A small self-supervised image encoder, trained from scratch.
Model: arch vit, width 256.
Training: adamw at rate 0.0012, batches of 256.
Data: trained on rendered rooms with furniture, 36250 training examples, 109.5 epochs.
Rows from block 3 of a small self-supervised image encoder, named by matrix and row number. Rows with one number belong to one neuron. Each number is 128 + 24 x the weight over its row's rms, rounded and kept within 0 to 255. All counts start at 0. Numbers have three digits each.
After each neuron's rows are labels from the 100 images, of 14848, where the neuron reaches its highest value: "strongest on" is what is common among them. Only what is clearly more common there than usual is listed. The data: rendered rooms with furniture.
# fc1: MLP up (model.blocks.3.mlp.fc1.weight, 1024x256), inputs 222-255
# fc2: MLP down (model.blocks.3.mlp.fc2.weight, 256x1024, transposed), outputs 222-255

fc1.155:128085131147108110092109142122154098085112111161137124141177113127073117137110128124151126113147143144
fc2.155:119103096116123164125124149121118123139101162112096129129131117146128110119149096144153190136111106124
strongest on: umbrella; count: four; lamp; largest object: umbrella

fc1.421:135142096101121161189106156133143107093127110176100114111131126141139119076100117118107100127127171089
fc2.421:118117139124139109113139131146126146121104126106173131122096123124153156148163131149125180137140091138
strongest on: purple walls

fc1.230:108119120130111202138143126091162121113110090089139136101115117127123115139131126161131113132118149131
fc2.230:127141127179119123108135136117104151136187154189092129134161129121152110107114119107129099140126173176
strongest on: white walls; pink walls

fc1.739:155129114123136151153151116128101131165147164100108172105125098125115171147199114165142134128117074108
fc2.739:109114154147124091107106123132160136135125120123105106138116181136123088131067090109100131094116169143
strongest on: flower; largest object: flower

fc1.66:131138134117115151099135087114094108165143084131131116126134128136117143151146099127132103159132182158
fc2.66:122152121143171087151154103133129139110147055133143115140097130119138138130147120147098077158112149107
strongest on: green walls; purple walls

fc1.759:100132133109149130138148114131151130112108107160158109119129148127074128153127169150125109108131174121
fc2.759:115129131146100113117092162143133124135146161124118173149146118133127135140131075131178124127149058165
strongest on: yellow walls

fc1.305:140128129153091174127138123167108120122135108098114111117113108122125103167146136126088122202096163153
fc2.305:124087158125140142115126115136118129084147151163146127193167108122157097124120077101152100156147117131
strongest on: orange walls; count: four

fc1.197:148093106130131107107151109131130110171115127098149124181126087133098109125144104138105098126088112130
fc2.197:125086102142101144138091108092158146110115139106103112158107154132089144141108127115158135101181138098
strongest on: red walls

fc1.274:112122119179131144137124128108107119104136112120126140147141145104091112121135148153180063116145118103
fc2.274:108087110109154161139102138090125119115142141174189123140166085101093184080145143124138112151148100103
strongest on: count: three

fc1.695:169154109119144110120155080132096077152103131147099146153111097135154117123116094174093107138098095158
fc2.695:120145074173141146101132111107139100150130126135124115158141138125172119173138127148094082095136116150
strongest on: window; count: zero; teal walls

fc1.402:152100069148084165131131092114108100140141140135149097141114104088117133115109115091166115124112143120
fc2.402:143116105112163153145142156089112167107127091132107099140126121150144127105135153115168106113137123102
strongest on: barrel; table; largest object: barrel

fc1.704:122129137173106121115112103109138107137112094089120114136107137132105087111075131135073097111109187130
fc2.704:138115115117165134163150127136099150164133150170135145146164091103149155117180143132169162146148078125
strongest on: lamp

fc1.187:128135088151120138113162128123139094074112124127117146148139113125131110125115103146122140139118143165
fc2.187:144132168162127103121104134133106119164140165113118144108122134105156097151140136111061107123105122130
strongest on: umbrella

fc1.507:119109171149142097115089153133134119158126143058149121124136100123114164095112155084098111175121120101
fc2.507:106137158164099125115115175131141169165186124159142107106138170112108130106141187090109132179118153152
strongest on: door; count: zero

fc1.141:149157109129121117122109057118114076159102133151096162140137127118145103126095095154110127117133132135
fc2.141:135127075133156129136133104118111084125105106175136150160145124134170139152154102154107103095125110105
strongest on: window; count: zero; grey walls; white walls

fc1.658:115088126127101114145139142135145145149135152140104175153114137118149104119144124125108147213158134116
fc2.658:139125085086097123125093113127127196138102120104120105120119172110111131118166164137163159108146131137
strongest on: sofa; largest object: sofa

fc1.95:127099180111107103132107119145113133130120082127156112138137114086109183122149124125086087128168101109
fc2.95:144128155137101137088157171132131166107155164085099114095113123159114097135093126114157153129096163153
strongest on: white walls

fc1.323:128134147134032160088153081156121111160162125090117139112099109103113122143144116153118093138129142112
fc2.323:131141140141121133075123106150117162114149168148174173106110146122174120143139155075168217147123080140
strongest on: pink walls

fc1.640:127129147119116139130126077088128115103143174117111142129128139124072130159111108136097126116158148107
fc2.640:129125121100123123132141178164115149155108087115154116140124104112172112089164112117161149138092087126
strongest on: blue walls

fc1.374:125104178136139134137122128138140134116112128103160117178109121114113170111168152121100159152116098122
fc2.374:118144076147108114172098125129130168166141107112123131138144137115133154125144128119167107175139132154
strongest on: door; count: zero

fc1.625:112119110119082156162120121125133094154154134148098143109120122132091090098095104118112093104121175137
fc2.625:103105121159181090129129147148145153106148126137159098124084139108152148125143149143130108161119126161
strongest on: purple walls

fc1.369:155155066116129166121136127104102117139195147148086148140136129129113094114146176139108099182103153167
fc2.369:144160097110135123129105121116139097091122148131167127139130109119130159163072107128158126146114111127
strongest on: black walls

fc1.767:129121142137112133041145155137110117106154107188189125119159129120115146107144137147139110141133148098
fc2.767:129127103101143102131131100135128151150095117074112138163131150115163139128139118139128134123162127119
strongest on: purple walls; blue walls

fc1.31:110134117153115120113125097139125080123100124106112159126124108144119175101100140135156142136130123176
fc2.31:137115155080132153160140091133143176098155101135150079092134114129094100101138156118125153092096156118
strongest on: count: zero

fc1.163:165138117181123161126116138114070110122126141111156145147132128121143139151116145118163097145133146134
fc2.163:113153087133123146131118153092148153110087115098112128126158153136150143155123163109154150077164135163
strongest on: brown walls; black walls

fc1.756:146147142115102112102112124136135086104097135152130128129119086124132170082110098116115138138143150162
fc2.756:103147139136103128138140112152129153162150128114164128109109127108138128112171124117143140110120107110
strongest on: pink walls

fc1.594:146095117078098122087149118134132128124113098157121134137139114091126108126127124151142127182151151117
fc2.594:116087150183140106136104137111160172137128140141110124114106118111124135134091149110137096121163125104
strongest on: trophy; count: four

fc1.64:145076152139153141167170110117101144085156149162164144121095068086121119135144137149133050131140108054
fc2.64:156138092094155104134146098115135146097131084112103072094097126115143101116121140134175169121110155115
strongest on: white walls

fc1.255:149107091128062155117110138091119083161109154110172154128152081111096135102168114108138119114132124121
fc2.255:101134112143108143183115105136160138100114108139088130146133139097147153103156122083121123134109116117
strongest on: umbrella; purple walls; pink walls

fc1.620:122129107135151152138131154134117140106150106189121132136131134160128117139150117123085147154154164126
fc2.620:119146140115095128129131113122136155177073113081126128118122162132146114160128132146105160081123145139
strongest on: brown walls; orange walls

fc1.747:126129158143119124126133068124091128136141100169109128140131098128112185136136080128123083146129194161
fc2.747:113142166154134112144153119151124132091139083153144139118103159134129137099162155123104103158111170110
strongest on: teal walls

fc1.112:125157128128062144118120102130119108172163120135113121138135117092103082134145085116121086138131187135
fc2.112:108100128152096118098089126135142160101120154152167137128153171096162131130121133082161206136140089149
strongest on: purple walls; pink walls

fc1.147:162146067141184125104119113137084108100125125133131145115121140151116126172121160160098148127116149136
fc2.147:127101155099104133141154112142112152083101142120135126101111114179137122130079126130138154146109169109
strongest on: green walls

fc1.107:135123124182144144067129164125112102116132158167115142169104115156148162123138101130148171155154105171
fc2.107:113109156068105137160095127112158130129117087099147114133128141097108117143137127127091112116127134091
strongest on: blue walls

fc1.25:142131152122161097105099143091116108151131139150122163167127112125140133089159121128115130144124104121
fc2.25:125159078106113137138142153091168158127148099141098078121141110115136130159103147127149121108141154150
strongest on: window; black walls

fc1.419:137114128139131105149120120134114108147111100103162140142109115080139195147150118166089054144181112119
fc2.419:114138148115108130111132123141132166095144139099093101118104142171123087112108123083156142088102174152
strongest on: white walls

fc1.750:158071157152111127155129121146072125122085166076153126111083091136129139099096097149084138157124146123
fc2.750:163139166105141127075170142134091126168123153099141130115150114138173098120152127146097123128101095099
strongest on: umbrella

fc1.169:136124111151141116129147100140117111145126112095111138138096113094128136096179097167107140145098116095
fc2.169:175096181176147105111124156136117149138139153131130119111095105118123116129138152130096172175121083103
strongest on: door

fc1.194:134154159108133122100160087122146104111138112135123136148089109111141131147094092160141072162143169115
fc2.194:136107130138108096147129128155138072133111136125124163085105098105107160139101149106125147186120103140
strongest on: pink walls

fc1.518:114113124132125096108097158138130108149099159073172094150134139129124162092129156114118111161107126127
fc2.518:123157165119112117103157110143138144134163073119094126137131136138100149096141114111118117148135135140
strongest on: door; count: zero; green walls

fc1.21:124136102135124157080139092115094092152130155155135115168114102129155141091143122140184122153133126142
fc2.21:134112140101093117157097099110144168070130084094136126117116152114091111121112160108104145107077178118
strongest on: door; blue walls; purple walls

fc1.615:173152116151136154131170112086129118125115102129111125127104122120116105201128101108127096141137134155
fc2.615:142119110107139124159128099127106155122068125140105122164147125119168117115141119108162148146116133129
strongest on: red walls

fc1.199:145118098115082118078155102143092067160119104178120132154133050155126120125104090159137089139109143155
fc2.199:140142130121145104136160119125105120107120109125134118082087103149097151148144136159111113077125146142
strongest on: window; purple walls; count: zero; blue walls

fc1.173:124165124098101154137071149109137098150149109126151099158210138060099151130143127106154133139136124139
fc2.173:177107097078120117128160100129121127075116109133121110157133112172135119151082121161146150156112164069
strongest on: lamp; teal walls; green walls

fc1.667:128111101122123112111125127142112155177140146131149119171136132121128113136125119120164133115122105089
fc2.667:121146121133099105146115141151116184155120144091095126138135136124136127101112121125139124150121148132
strongest on: table; umbrella

fc1.639:144104112137143153081162175120096131094142107137131160139150116157099091168109123107134141131117138127
fc2.639:126125104128117140138111147099133134145098098096116080112120149113156151163133165143079138112134133141
strongest on: orange walls

fc1.341:112137127146081139137099130081130097179129118135092114114144128122135094107125097105124111130116183114
fc2.341:108118127092104126127114104099150121110107112132111128115138163140140102111079129109127107083123141109
strongest on: lamp; brown walls

fc1.516:129136098136107091168106089163141111132112136074138109120083128086139147105108136139133110128110121086
fc2.516:111123136114132091127147120155134163158152120104160149118140144148152139128103143159169132144166106081
strongest on: lamp; count: four; sofa; teal walls

fc1.724:147120104138111114130142095131100114143115154096152144144135118126127132114098105126136144111086123106
fc2.724:142159131098115116116157111146103188157168126096122130132162140163150113134125121107172129151123136107
strongest on: table; umbrella

fc1.346:176165073119121147153185120130062125129119128114070157119123058166141153145176137162120150174104111089
fc2.346:108096153156158109132086161105185105143139142140175120120146169097129087132068139125099114108119141168
strongest on: teal walls; blue walls

fc1.20:145117107112142173123112165128113120111141108153108093124148119131111110151147128116084141141131161130
fc2.20:104115148141111133120136108120136155129080117096158129127126158128145136150136142120112172092136141126
strongest on: brown walls

fc1.96:116120157135112164154147128087144118139147137103143110141141107147110137124116151163115097179176169131
fc2.96:140160099107146140123105151119077105100112124155152173129169141122130132095144119085180122110110113130
strongest on: pink walls; count: zero

fc1.387:129102126106124110162103147126147127128090155076109112191098124105130127114144149097116131141121104095
fc2.387:089166092145092117107130129135116160137147100124103137187174171127114154117154099104161123116145137156
strongest on: black walls

fc1.58:095132119121107165147157118107163129135092127108142131117141132122107139135135187134157139138130147135
fc2.58:142163134158129110140128153138085145135196151173096128133149104133145125084127114109135119176072153145
strongest on: trophy; pink walls

fc1.370:135157114160129115120128090134100109134161109153155121124145119137120149111185129137140115159145188106
fc2.370:123171099115144129124131136126115160113150084107113125140113159119172162105168130107136088134164168133
strongest on: red walls

fc1.12:110155141155138102149113076125138115083125127133159119139097129099115149111145120104160087122129162112
fc2.12:125109127127115102133149117149136160104125068164129132110104153143151125132101158142114098136165177098
strongest on: window; black walls

fc1.359:097150149115131108153117153112115132119114132125149155139160131150094170107151126136145120155129158107
fc2.359:120119113138157096118119153152120151136138137123107102160078132145147125121121119106131147105095125070
strongest on: count: one; trophy; largest object: trophy

fc1.758:125130109172158113112106135138118120133173127123107132150204131148092125143146150121127133144126141106
fc2.758:123111211113121118160128111148148172110135145141127134118139134158122108082091133109159131137113152115
strongest on: count: four; lamp

fc1.36:115119114093120089115137078154137127143154186155108170160110141123139107101126142106163129120121122142
fc2.36:141132077140134116175077120121093109120070107127079134171124143116145134130117129145098154101118127135
strongest on: black walls

fc1.579:127129149118120137127126074095118114109147179126112145131119139123077129149110105137093121119154151104
fc2.579:134121122100129127135142174159114138157097092117162116137123097112175111095164119117150152134092081123
strongest on: blue walls

fc1.424:121147138074122169139132117114116105125143097160091151122139126138062097119118118126146127111121192137
fc2.424:105140114134141114136086157126160138121156126121159081151114125111111173107158126101129137117123105142
strongest on: wallpaper; green walls

fc1.275:131166139173124143140133155107142123095134100160116153085143138150120113128128140146113130124159155153
fc2.275:139111139142117116099157111129091160158148147152107120150141134149134094129123152134117131133126128139
strongest on: count: zero

fc1.721:107089124094123133089110141102135117136115178131153140136139122096129140125116123106140143105156099098
fc2.721:125172078142125120140133112122136160128148105153127093120130151133175150111100145150106146155128147147
strongest on: trophy; largest object: trophy

fc1.492:141147094097168119121146145124142133107123094124131108102128152147094112126125170121118125141100160117
fc2.492:099113126124137133179154131123151122122098083146138081117119141148140144107109158125102133136100153105
strongest on: yellow walls; wallpaper; green walls

fc1.241:142156135126117164132095151130108096136151158168153129165153092099102113116155170112127130140102162157
fc2.241:148125124136128171098125119087111104098106150103154161146177146111171114172094125130150133132140112152
strongest on: wallpaper

fc1.165:100141085162120135166121103097133083155135121099159102180149129085122144135080093151144092120133122134
fc2.165:146192114088140131127090159102110119154186129154125082143155120145134136117135126106161159152118135113
strongest on: lamp; largest object: lamp

fc1.345:122126125127136168107123152093122136152141115165136135178155120105119133124173118129140123131157097122
fc2.345:118124105128089144112105139111124139128111167175123151123145130118167135131111127081140148104167100178
strongest on: arch; sofa

fc1.98:155107120139129206153123112093116141120144143118135107101101129124148094127127131138100099089121135129
fc2.98:141121113083140114119128112104134144060116127129164127120123097142143162147064131106128123129135147133
strongest on: wallpaper; black walls; count: four; umbrella

fc1.182:130174118127121116122146128154126138125070098108128157097108154157090138156145145147096166110086153137
fc2.182:126126137094097144135108106127144133148192181120156111171141119089137149088146128114156086173130083124
strongest on: orange walls; yellow walls

fc1.431:161169115108110154104111103090114074134114164124131145118107088141111159161110133110171113112135133113
fc2.431:095127176129120148160090113111175145122104106086113182140168185133116131093123091120164163104159112108
strongest on: arch

fc1.430:115105154176083144148175121153118125124128160105122123149114091150123106108110132168106137154113171116
fc2.430:145165118077157132120117161116109142148132124124140132116133174135110137076184159095121123106104084088
strongest on: red walls; umbrella

fc1.764:111148147104058181141122125106156089146141144127090103115124106127119097096132075099114141133117149118
fc2.764:120120151103081126162114139130151169119102126109101136100156171148128077119091121102108145089101135137
strongest on: blue walls

fc1.366:138178132124090150131098115123120098158136101150122099162147082123097179120115128114161121175093167174
fc2.366:143125123118133088145146094156124102123119074124123116131083131105134124136161113156132134155092124115
strongest on: pink walls; purple walls

fc1.558:137169145116080151110144115129120139146186156156102140106146129138090127148107134108164154120103165130
fc2.558:114113076131135136122117151118143176117156139136127079106082140146120137143147146104160140085111103141
strongest on: count: zero; white walls

fc1.483:142086119145118129114122142139117120121155150165082120150132102125141126140155101102115149166148100140
fc2.483:137151149120134130165145118115141144160099124128097138093131158157139088133108163154118130081094187122
strongest on: red walls; black walls; brown walls

fc1.528:117181120137115106125114102122129116141145120160156115135160134140129158110144125148151115142144179121
fc2.528:136156117110154116123133126125113172095140093120106129145121152145161165095149122094150115140164183109
strongest on: count: zero; purple walls

fc1.398:096089122153101130135103101128142122135132173122161146145117134095107139141095142108136123137125134126
fc2.398:129149130063131147153120133124141163107168097137113111091127163153133140117146156113179141126149123116
strongest on: dog

fc1.608:152123144129159159126110109093111090103167148113105142097129109137094104145103113149097120109104154101
fc2.608:147113159074101134129150109160100183116101184119117136106115136170112134143115146120099151109111122105
strongest on: blue walls; count: four; barrel

fc1.765:121086108130102131105115101134112126148145142147133119129130120091121112126096108109133135121142121099
fc2.765:137170122126147147139115169116127124132163122156117117091155144139140117142124161148115120123113117163
strongest on: table; umbrella

fc1.183:135117139141083131174132116124142113177148090136155113139138107091122161083145108150112065128122126094
fc2.183:145153120115128106092147133145129153163097129080104150088093142158151100147111139107126165088110146153
strongest on: pink walls; white walls

fc1.582:103140141151093160145126092105148125100165108113141103140148115061095153129126168145158086127137124109
fc2.582:154143103115122110129113175138106144114095135151099143155133128171116150093132121103137138115098086109
strongest on: white walls

fc1.210:111094166132117125097098136071159090153123078098140098155104129120124129129113111140080091120148180124
fc2.210:127139101158141142164128122119101138112141143165142154127162151105134144146158196107166174120119123101
strongest on: sofa

fc1.310:155153090151158119154136127120108151156122127064125114087165135155115158138136136143089147137116129114
fc2.310:156102148135145104136144144114132149132152108120116121151118111097141141079132130109112109172106092087
strongest on: door; count: zero; brown walls; black walls

fc1.550:137128122151106129121106138154075095150098081108152114155124114083155121109129097115117127156154103152
fc2.550:130141127078134097121146112125137137142127100090106115149125144150114092122114134160117126086098166117
strongest on: blue walls

fc1.301:110150130082105144130148109099130107137120110095107127087099142142052159171131141167087135102126147103
fc2.301:126147114071125130133148148164108126090133105129117184134160120121162116108140084108184151171104098134
strongest on: orange walls; red walls; yellow walls

fc1.85:122161102103119124129089092122131097135129101084133095154128135078115159144119115098161151141158124110
fc2.85:150157129099133119130147100116110128103158086122131122169137121154148110154142118160139101124100156065
strongest on: lamp; largest object: lamp

fc1.104:163126102135113121158131101133162107113126131100099129113102116117141123133097147097150119129113165096
fc2.104:108113124116123137131141104153121115150129128092118094085070093114154144104175151095127111125136131108
strongest on: lamp; largest object: lamp

fc1.179:135113139143149159107150149131118113154148146144118162196142109143125141151152095168154130155191099153
fc2.179:088125103048118152115097127112155125127095117136162117126102132123115174094139158082155136092135124145
strongest on: purple walls

fc1.13:132103125097110136118114145131115134171137168114135113155141115131118159114131121119136155138141112127
fc2.13:137161110155139102144137129137111149127113138134085133138134115142180130130101120148129128135126136128
strongest on: trophy; largest object: trophy

fc1.536:139101107110121126092126122118132095106103139129090117107168090109122169138105114111120145180157116151
fc2.536:103139157133154146129121108124136125097157169114151135103088114101103128122153136107132102098106143123
strongest on: count: four; lamp

fc1.502:145156138121105134098105139110132112093106163161152153144148098104102156106097121118136136146143129139
fc2.502:105135120120137091158106140148125086134121123122137110131115141110152100120107094187133149151089138110
strongest on: white walls

fc1.122:129132094123091140162114090111142116155126115113078101096085128152079143157085139148116135108124146119
fc2.122:127166120094115153117137107170104146088145141119111161153148123082194142127144067103190146176124083144
strongest on: orange walls; red walls

fc1.53:127097124131149131094101152086126110127116097126118109164125110133133144118148101126107115147132106137
fc2.53:139127083099118105135113170100164196086119105161088097132149139143117148171101150095165144113138118165
strongest on: black walls